config.yaml
encoder_arch: "vit"
model: "image captioner"
dataset: "made-up ball-and-stick molecule models"
train_examples: 195000
image_size: 32
crop_scale_min: 1
horizontal_flip: true
translate: 0.06
tokenizer: "word"
vocab_size: 32
encoder_norm: "layernorm"
encoder_norm_position: "pre"
encoder_activation: "gelu"
encoder_mlp_ratio: 6
encoder_head_dim: 64
encoder_fused_qkv: true
encoder_bias: "none"
encoder_qk_norm: false
encoder_parallel_block: false
encoder_inner_norm: false
encoder_patch_size: [4, 4]
encoder_conv_stem: false
encoder_layers: 12
encoder_width: 128
encoder_positions: "sincos"
fusion: "cross_attention"
label_smoothing: 0.1
decoder_width: 128
decoder_layers: 10
decoder_norm: "layernorm"
decoder_norm_position: "pre"
decoder_activation: "swiglu"
decoder_mlp_ratio: 4
decoder_head_dim: 64
decoder_fused_qkv: true
decoder_bias: "all"
decoder_qk_norm: false
decoder_parallel_block: false
decoder_inner_norm: false
decoder_drop_path: 0.05
decoder_positions: "rope"
decoder_cross_attention_every: 1
decoder_tie_embeddings: false
init: "trunc_normal_002"
residual_init: "zero_last"
optimizer: "soap"
beta2: 0.99
lr: 0.0042
beta1: 0.95
shampoo_beta: 0.99
eps: 1e-08
precondition_frequency: 32
max_precond_dim: 1024
one_sided: false
adamw_lr_other_params: 0.0016
grad_clip: 3.0
ema_decay: 0.99
steps: 7200
batch_size: 256
epochs: 9.5
lr_schedule: "cosine"
final_lr_fraction: 0.05
warmup_steps: 360
weight_decay: 0.1
adamw_weight_decay_other_params: 0.01
Rows from block 4 of the image encoder of a small image captioner, named by matrix and row number. Rows with one number belong to one neuron. Each number is 128 + 24 x the weight over its row's rms, rounded and kept within 0 to 255. All counts start at 0. Numbers have three digits each. After the name is the row's rms in percent of the matrix's.
After each neuron's rows are labels from the 100 images, of 14848, where the neuron reaches its highest value: "responds to" is what is common among them. Only what is clearly more common there than usual is listed. The data: made-up ball-and-stick molecule models.
# fc1: MLP up (encoder.blocks.4.mlp.fc1.weight, 768x128), inputs 0-127
# fc2: MLP down (encoder.blocks.4.mlp.fc2.weight, 128x768, transposed), outputs 0-127

fc1.40 079:133200138167127141108165129173121124127144164164139107178122109164132133158124150067115114099168135155121141100181169107152148143129144132144102122138125140118136177141093127154090110119104143161112164112132140166116140159131143111109105136135116139137167096112137162142167147113147101108128132133136113147106143128171109101176113114123171123155128150135144138143132124158091113085115
fc2.40 075:106070132126139146165097155108161116103140157071124135107138138138113131101148130150158159165121114131180101144088117181156119169153131148120119141098076156132104093151148110110154118124119095111127118135149101087153104124132139105160144108143134145105123135161114140130124086136138138149148140111130115119151143139102140138082134116089081148112112123124081096091100131111154136149186
responds to: purple ball

fc1.651 116:126157107126114154092144138131128138149142160126147073153159130142114154132109117151165198118164136132086079123104096163145148106094151058102116134128123111138155113135091128149140134138122142144106134112121128122101160109114109128170101118103127118153097159115171130136127144124159119141159128110111137131124079115081116165128123163128116112139126103127110185116131106112136180184126
fc2.651 117:134088127142143139139123139167126124112156113125081118119084139109155131133133103144143117144072108155115134138129139131115098119162070146149163135118131133109176117173168142151118132125119104116156132160115134136132144130125154187093168104109103143092190119109082107139111168133120152113147116126092115136118113129143119099120106127106139157095074176159116100104128129123121103086086
responds to: dark backdrop; space-filling

fc1.183 093:143191136099107113154101138097117132119089113141088144168124116129098157119121167113126162135147128099103112173078130094146124096118138147136107118111137133115120135125085117096171109131086111123131141073114132162128149104078118102114087125099122095121159112099153135151108107103072118119152122146132148157135117140136137106112128098129144101150090103115113067100152103144136090139132
fc2.183 094:128085094145149165074141126087144127102176172105160082131094111155154112101114136093146125100153095109177145153167115130143122093141136111100096100084148133154132127114140135151102141094134135135121092172146147077106107122144118146140103139138138146110105148141109128120096147140158091111120142106145096116117106139117065133130093124152134121118169114158112139107095113126138141096111
responds to: purple ball

fc1.87 115:154126110068173085076112092161101114103144144151139148152112134150147106118156138132143146115120132138106117125102068120149143142167103155108106147122113124156147111103147129138136107084125097120126138152060170181187108133121147122117142083127081123116138100150144113128148116130137135111090126147130107133151124136114131145143152116156093111132120130117161121183125096080118135138118
fc2.87 114:127125133165085160145124135115112142132124127076115149161137118084113121123097120157131127154128142131123116130146167129140090165082162120090105145122092131107055146168097119120139159152137160164170119129165086106087159118114077137190133138110156118126096128102124092135134114108085129140132104126132119115137116118109150134065118108123166092120161128120142116119108136143130140110118
responds to: yellow ball

fc1.0 086:146132151101160110093164125110175136127089103135167117088115117172112130163096083148142116118130161171152110114139136155115131108142119084122130100085159123118131119073132100144116134051121151123143145120118139107118109148142149146122095140118105125118141133143140120093146123076106095125094121166130139158111153110156121125174141105179140121132140204141125111138125129112137112110120
fc2.0 084:140095108135160170151098123116079176120128144089152125100169118084110115077110155115104136155122111153157139145102122114136103131127145154085160137134131097122110159200102156128101113115157127125142146133146111150189123137168128131085148172102142139111123117154126126133107104086122131124139156129119105110081130134119123070095100142089110147146122130107134135124132138093129133095134
responds to: yellow ball; space-filling

fc1.379 139:140133150111116122146189127164143145189135117124168101086099169090141135152139163146125133121140131143116158097125139150130074137137139159122126150155122133138119119101122130122131129119126149075154134131177159108160127124180101068087098135132135145134123155142124154144080135115068147089097105148095130127080134148119146151136126112177126148141138096109157114123117133163132134126139
fc2.379 126:164160159165125128134120115139092136104134130128110146154109112110122130144119110149174150080147109106126117131147101097111129110139079144106118100132134125104140130096170119153150156116156118136146092116117141142103141116128172112134155077122107130136170091124119123131111151156138111107151112119156027131093098134120064138095103143125166093102109121125117102147105127153119093114097
responds to: green ball; dark backdrop; small balls on sticks

fc1.684 109:137142133164124100141123154109091126124127125107111089146123130116069149129137174131154158106147142128102114133104152124134094155121153096126139183117136140135096140048128163143094082142138100118171139114148083134102141092131147123087131111122172091123136113119116128129171121123132104126129117118106085117148143166118121130129126150179143098135126170146102118107155124073139087156128
fc2.684 117:138105139146173152150150117103136135168158161139139154105109100118176118132085097086102142128117138123138130152139119119120113068126160160149115120104130143098109116149110098071152136136106147176093145163096169135116136143125120134138096158146109139123137101134114167151049140129099112106097143140138117132126096102147148140071126099147135122130105121146109152147118104180100123116113
responds to: space-filling

fc1.331 097:130105126134125136115143176141096118131149123092154106133141136106131114105118152098121139123110139104153098093102101140133112137119098132132153086139117138148098148159128102129103095151138142141136174121155076118127149092119056116135096130117121111110117129103118139158128099109114109099140111154110111080153119090123075099108159116048117116079141135139152140143135147151103165166171
fc2.331 095:100126131124149126128089104135156144119080144124103140117118092142139157133119090133132118120138132152102125124168141122117116123106124115114121144116105070093127111101103134127134200082132058151106089152088129125139093157149164133130166115135153131128112131147118124093131153134161104153100126109137135157104135133128173116117075128167155143161133140119101119106101091091159106088081
responds to: yellow ball; space-filling

fc1.576 088:165119131146083112130124109118146112113072102173126104156075141129122126146076160120082094108095140149144101121099111129136141124130093133066101126108112128116124144135118110116125107185128109119094092120124124143115144111113125124094178159136126142076116097115106158086144123106102101176146099145124167167135143120109117145142153111171132136122116092124125162092122135130139152137094
fc2.576 089:100115068112164133125139187156121137107150132080115144121157151111137125124187171123144163140163123137138121151127131151142121154139165147162148136168143089094116097116156114140125132086135123109147117135140091152143144140147143120126128090119142126146131177127135127180113128116136130106110135130107091130112112144120131123169085134108105118157197132134105081156080113122156150168134
responds to: space-filling; balls: five

fc1.525 102:114149159148136179117169096108161106126117160147119148182096191115128126138136151122121112112152141133160126109117163079065127140136148115156086139087154169114089147124124137135162169101102154159154138152126158110133135143140159126119080130109164090156151134146129132094157141118132134128141139133159110154078161130109150121099113116119136151112145110117108145128102097136136159121159
fc2.525 095:148115128112123132084110137126126130137135092119158119102121115134133161139096103145115150091110113115100126130111085140163126159103052148091166124150095138138147102149127140080117116126120096169116125151109122144107115127135124132112140096188137169109114107140090117098079091100122110124113093115121153114160122133165117154155124136139166125170109117090150087118112101131140098167077
responds to: green ball; space-filling

fc1.749 079:097137139109151127147139115113078126102145090128147106115107105175157148152118120133125129138070179127119120141106172125141105144138122141141131124084137117115133153111099117098131108180105168155131150129157108150130155157149104127161162161146069184136119123136116143122115156168103159116127143112126112139119107131135119126160135129149164072163119127067161146155142116084136111132155
fc2.749 081:149116123153110131148107145145168105136104120144123143148149172128106097101108144141154147120186086107160106127146102128117121116123151127113138175150105150107134167142171125139137146106170132097115095154094137140157177088158144147087097145128157106115152127136144104149164104137153112169142126140166122131121129127116129143100137108112128139114090124193111158132115164159156197115140
responds to: yellow ball

fc1.46 078:105114151072101139134143141121116098130153160159128159165091143113110094136110181151113125106136145122138100129113197140131076098130151135112123132145122132142133102120105108124113096089121106154154142131149127144150128159108133135147080085135082145106137141156132124168142126103133120172123154111146135125133146040118139167109139148152155153138164098113114145111119161099118094115142
fc2.46 087:152113136139147134110137148119112154118091135141101091167187139113151089153149121103122117107138144195133139159154111152124134152142138164156132111126179146112122142141171106131158110119161116085133184127153136130115108148166103135168139175175134140129109138101124119149153132161149143120139139129157152111139115167133119169124121140114117111111099122135101119111171138169125166092187
responds to: dark backdrop; space-filling

fc1.42 088:129096139097141099073152121166140183121115111104113133137132092148117128152117132127108169157171144142164122126165105148172132093158115142143083152123084091146180156102105096087119122151128140107112146115104139138143156113141156147136142137121101128159108149119158133123120088144143142091152129130131120150124127136170124146100144140155194123118141139141071134160121098106147126128173
fc2.42 088:095141097157112145152139136096147090120124137129112094120111155111188176066152126151144129138085101119112104121098124098085116162107152131115161103155151155069125137174145115160125127113122158117142092139121110152135111117135147109100143147153143114078135087114108107132152123128113128158113122122122136094137133135102106102166118110120066117158152111109171102124139147130092154140106
responds to: yellow ball

fc1.69 118:127080136178126116150124081118153132139087089086136124186131130132124127106132136131093120062094109123138162120088137126127126190143133094130160092107110115126097115118096122110149169099129132137079105131107093109154173125112103135149133144116142147102143144114145095126159165139139136128145094108145086139141128144162167156096130137079156158127117130134144135133124123145106168136144
fc2.69 121:117179152126103128087144155185132111084123176170093124094135129109153153155151126132130108160140157147105104139153114159117096104134112154166121144134133086156137129160188135157111129140140159157151109118133147160141122118131135114145190109125121114164123131132133161111116113132105147156135134164126170109158152091149079128180147150132125129147145162097127142120127107135141161114158
responds to: green ball; space-filling

fc1.423 094:127164103124116150129113076125089117117138122125100174154155111135155131160159137106116143143129103129099095154158132144102150150122112133185093097133066122129123119138113099117148118136127137142155121147129158140102105146119070130107122153087157109131160104125176143164114138079118149091141108169099121098130122124131137086107071126086116115099190106117136112158124140134116125120126
fc2.423 089:114116160133144098113159156129136117134141163123138076105096139105147130095138120144140153107094152130148135116125114097166156101105115111082165141128131129133084127135107144104109136137159102110113129103116083113129111100107120138146125087137108160142112122120119121094143118181133121198090148108155148156170129162141131157150161097169134155145063131119154099075127112144121107113098
responds to: green ball; dark backdrop

fc1.685 082:136165109152154154065114118121150132135131141126175108127116155122153150155156096142123113143136144134116131131141120139149102117128134128141129122143091102145142155082149118156099062127141171145084154152144178133137098134124107130143169115128130128147119166139150080166094122111091140094137136157135095136145128153109121112121113121163134099174146160215122147144114120134093139154144
fc2.685 082:133100168135133139150150167154173128124121138132119120106143126122152139105106154147115085138143137138160149136105138166129144162149142134111141126134173211160127138159097131117165143136122113146145162106130172080106172157136121118086112131131150136131182102156173148096134134159130139125147118129112121151125109147136139134130114156092063174097105130073111098132134134117110140122152
responds to: space-filling

fc1.3 094:115116149141120126090145124150127124110086128130128127157165110108098121091120120138143178098133181174116086175132164147140078118136098146135100152099132144110129112127192094140120083104132155117136139127108147155134104083128139132133139137135126165146156132136137129101142130139126137133127156137133134134118061123158098131120130190172110099124166091108115118153107093134164078136129
fc2.3 089:168145133102113147124123136144157156156142151105120113100078132144168111131134126107123081148087101095125146057120121103110144122146140089134138105119112138107157126145095135119119170133112134168068136114134096113125138172128122135118154135108130077114120094098110118132103115102111152131144086127074102096166135146106128124173125103099151150143081158133115122145155128126089164126158
responds to: green ball

fc1.107 088:100131078108141122091091173095169131118176130146156106146133147080101117102087110080121113123118132139114157104138161155125159122115118117110112109090101128148157166123132202129150095132130113126115177144162134169109108123153131159116128126107116121158111092127135108116142118100135126146097150158109158136165112097171098127141134153115128109114114135115071133127112081138115117145128
fc2.107 096:108095179081132101125084130135133122153112141114099104096144137193131145122160132171144129154150101114157113128128100087148094123133139138134130103120139148124116073159134098111079148132102118147129054118111109125139113108096142126137153129172121117091139117150126098117097125110105131122102162121127130080157147117119110081147106103155107164113141105128157113122121143101143150105077
responds to: purple ball; dark backdrop; balls and sticks

fc1.756 097:109112132137143164145168132079156123170133159155129140116118116153138136116154097147073092114120122150106144129157152134069139147093104151106117120142113166093127152093179108114104109166136145111155117152084136111116133166120110098106067137139132153117129151123140098119140149109130120086140139147102111156166131097148112138133084121079129136152139116138106142136110196144109114140127
fc2.756 084:163159173118124123130095115124091141106114104119136156137179137104118127175125139092178153132151147154156104122094138132170148141118079125134123115097135090138116101109067118094149150089139150150085139107150123138097151101112130118115151090143122118162113101114135113123154100148126090144127082128143126113110123167118181101142165170164081106121122132129145107118125094143111133112146
responds to: green ball; space-filling

fc1.522 076:131095121115090131139164132141147135153130164080147151129167148157144158167125131129131135135136131161147129144157134156115119113112133130127137091116099089165162156105133174122137138122163141127130141091154077091132081089148113135173153139128127109099118127143094160103128142124112155104102083097125177093169153125115103159085163134107090140127153155094127142121167150128140106100145
fc2.522 076:112164160090117100117129098156078121100114166116134084084156122096137120109103133147126139142136137138125147121101111111118127173121118118163139148099157117147086129145158094153141117160087082132122107140116159145078182129136129135094128136126154138141161136140123090128160151138125092150091154140149096114058114146107142131144129079131156144133139111142118118133106121127171174161117
responds to: green ball